Rows from block 3, named by matrix and row number. Each number is 500 + 50 x the weight over the matrix's rms, rounded and kept within 0 to 999. All counts start at 0. Numbers have three digits each.
# short0: shortcut pointwise conv, stride 2 (model.blocks.3.short.0.weight, 288x192x1), inputs 96-191
short0.193:499482508486473545503543499496509529501420476472328459513471668547460456551546485461403509470496540482460458529457524514474428511509549458444529482490480482461434482495590486442441575472532480456493484469579544448555525500398418559498485465425380424488586500472392524492484508414376540433
short0.194:479443479490474496447623574421478442503479425464494450457478494445479500471452479370517412482417412528464426495517462565455469559445481492444383467485492524510468430448534496506476439478486465482455419436505588397615473512458571521504481503452512429470563430510517479492498441449414516455
short0.195:437527484467452445494464557424412509460514503481510513570474584499551596536521493458455543523433614503521471498451559500524422569508569360493540510450376508486364409516542465366538568471530477495509445600531477427564497508494431522435432506408447506467437512551524505444463512489452461464
short0.196:487538459514502492425526384470488429469486496495523542518501505497486512513484536569508510499489498543489456545567558503484495467474454500475514521543496475515461464431505477505474519520496470500515464546450491461481838507432506511470512561568502509491482496527486500529532517499499502509
short0.197:583428454411478472464480480495472534525530528550534536513454480426461531498475419531472527548540601531472332388520489516504515464450487464417486510547492377572477492475532479495475510517494503447432466435506418537475443385624497535531490453497508506428416512411503537494464517575487434523
short0.198:525429529497515440492562475468408486504494490520642481476462460486488487475505482527475474476562517476470491551495471520471488503524469498501476470489471470429489473416462537502473488515491498430478457415439512462540472496474520397474523571516436473479638491456643459517524480481491478540
short0.199:460466572515445481335477434524480503530507519437537492515452531522599442520493439498470504469464477488516463492482553480476497429539496559479478506517555476532507570467538483555528491501499322433545515490529493382520533467532532532491564473521513473478564540410573486556578476449453528475
short0.200:489474454463451418459466517428519544413523500541483529460431522458511548489462442474455434496431480503481471443506515466482577454566459326518536471516598432490418537479478526448515467463472496421545414477457474503468522412518572475489552526587469515471511498514436495404559495482483426477
short0.201:475472447479373463461450517515540538491385485448394459432509612580513468520483498473444423567384479521509486502568505536499587486531533563516506493488542515416532479529582480491470458559487406506509533547563551405501554609424522484478469552544488445476436410475369470527516439508457536478
short0.202:517487460470478449455457478463569496537513466428415498523454510404496552552532443445451532559368533452442420461483500518507557451489503463427484510487432531316375509482501404482471504510512517563487419514532432484481539569547449486504490470490460565495472540479366495488458503441508468522
short0.203:509490557446531483533524471491422476520431432586484537388485545530495669501459472503484458465530431533530369485419484534489490543374523446399492462537430436473526471480550457501438457398550484420363489528537490492535492513551484515530453467391495485448524469590496460441468484510457485490
short0.204:480454516487398550465456473499491507521570498452507495503481404511393457493512481517402513478413484558478516443460564444482448448500435507519505502502516488503510546599398489542430490512458534465568513475480483571461436455587564459513535514567514625442436528456531516506543486468579557474
short0.205:493453521484540438395474453462521486418510529518482467515521442567448511481504494483471519524467451482574502539469492423486404420462398347474515496525556452547477530535384492512479494539422529503530444531363503569539480423412542354517555488433533576427518513483586503433512523557563492618
short0.206:285538452498550437484353455482426528513531471535280483509473459562479485519500480521528451489516525491555398502386491473431481494472551486511489512434499446389495479445489447491539525515422531459566481537481383471356396564515498515370491531487345480521325492490248489482562463464507421495
short0.207:489461482472534420365407472503449486412532532469440477537468412455495535473515400484528496490440489415521548540326502286445452387521501528588521471494447556452488523550406515496510582514443467501542526526450506516453478505443508536554560535509480562453456511415407489522553579552511473541
short0.208:417519485427542501465420536521363454511529426457416437487467482464498482534501501507446470495513487512482463377352533452433411508479578521445452520519504442450491540550500447598517472461478549462512491432480444525510468549534557460450544446349419559520427486572400428560561522483552518557
short0.209:482499472383523472494526484472523558520512499504524396470553497426437596461466489424548445475433538488363527390525418471481554415535506452586455434510568543435376473516538488440508503528491389494555488591515526456463495517465541558510609580522430507455501506554493500486547471489506521492
short0.210:436484509483558574480503504533538503532564535481476500580489401388587492509530506517360520522552447532388527540529503512542474505531408540519532522520542390526518532565412540553613487505506575534538480510425403510523394520500500456471539475502460543487502481393497509538540522531565485481
short0.211:493448550507497561448447519626471456452521453410471434579585483465506457534486466524541478701498503496518523469492413433528414452501483488512553516509538521471428555570541536522488433511436506452453405554519476504418517579452503494493486525568498481405474474426471461554489487460478531480
short0.212:519456401442474561422434522441558493474606539506528480514504527547465525502526461482439518523488579503486460468503490485517451472507511319509517487525434462469484499424534471443420553464533567467520429560522521581566558475548438547516460533509468639465472523474529510450519476534460534456
short0.213:551505474480550486481543513558500526574486500625553479402565491411471587476397462464505473483485544491526498566472520480463502482511640653521427446527485558556596454494510483546534455559478492492551589444425503472524505519565552414533456469534523457478576497501655484580484521492516561488
short0.214:488453516417590520483603508434479475425462539611473502534431462453491603439403493502476521524515524476384487524431529448527526428440553475455512536488502491401516462549354492494510467466494525564533547506478525463502483467508493535473510524511460520513516399475492412486480549492481495518
short0.215:508483455482448496424475497442473456500454297562437504424459459503497562497512464503436414475486528319483497554457494460525462456474439432519409465459527512463541474534451499407488417411436410492525582497498537471405453452526408477431450425581485392442479497519559501504496541418441395437
short0.216:512524475506501479401571432547574467432491459445460441482560487489506480445469426469497449462457368427472443423445474479508542427526497524447391483460519368554500502429439410551522484517425537591471454589445487511427518517527506441472510559474444485471522449400524474530551465493469474478
short0.217:512450487507491502437478572491490488511495536555417480459444508490437541473474435489478544570481428509526341345454491501514561423511448548493503512476434473477465436485513438486526553528502488419329456574464456448505506512489481433480425523478434495478413489527394504515413486535449516494
short0.218:486365460435518470473367543510525466513532495516429490419495489552487535481471497406526481470383438497554424398555501580514444519521560477408443489516431569373538503571529460491537520468443494518530543424565514497508540504386497490511418374478457466541412477498388449506509515355456542467
short0.219:472443529506571467421470456431490489467472471496528450564441442406508460526522514515573544531428437526485517512447494413479444489452336495547499508492537461545469520569419484503551510529442551495568484494384442474480469470521501447446578517413473526477497512449457502462527487572465444576
short0.220:493516519353500521498566550478427434583490439423423484416380497516467553477512501498554412445492459503494412346375433520569481493463513457456449438508474482439478497460515444483410458468521544430485486524471535523534548545492491467509525583351459527579472477564401485508544417525464424519
short0.221:500507522517530473490311508448498551514496493594530532433469496397472492517537503538431482495516425530423476440472503491449465480430429476444496558482500447518483443508413527464454514429514462450517446480404430538603473446537469417470459531508617509507372457511415463485477475493477529452
short0.222:394512505427504411498426466432451476457447464429300617477356490455529506462488549488489481481502428570441439497431531498433466478409417428519517476479495366459412435499522431403497460509453427506519492490414460543448474497493484451395504499488363475494377522476359449409500462513438428495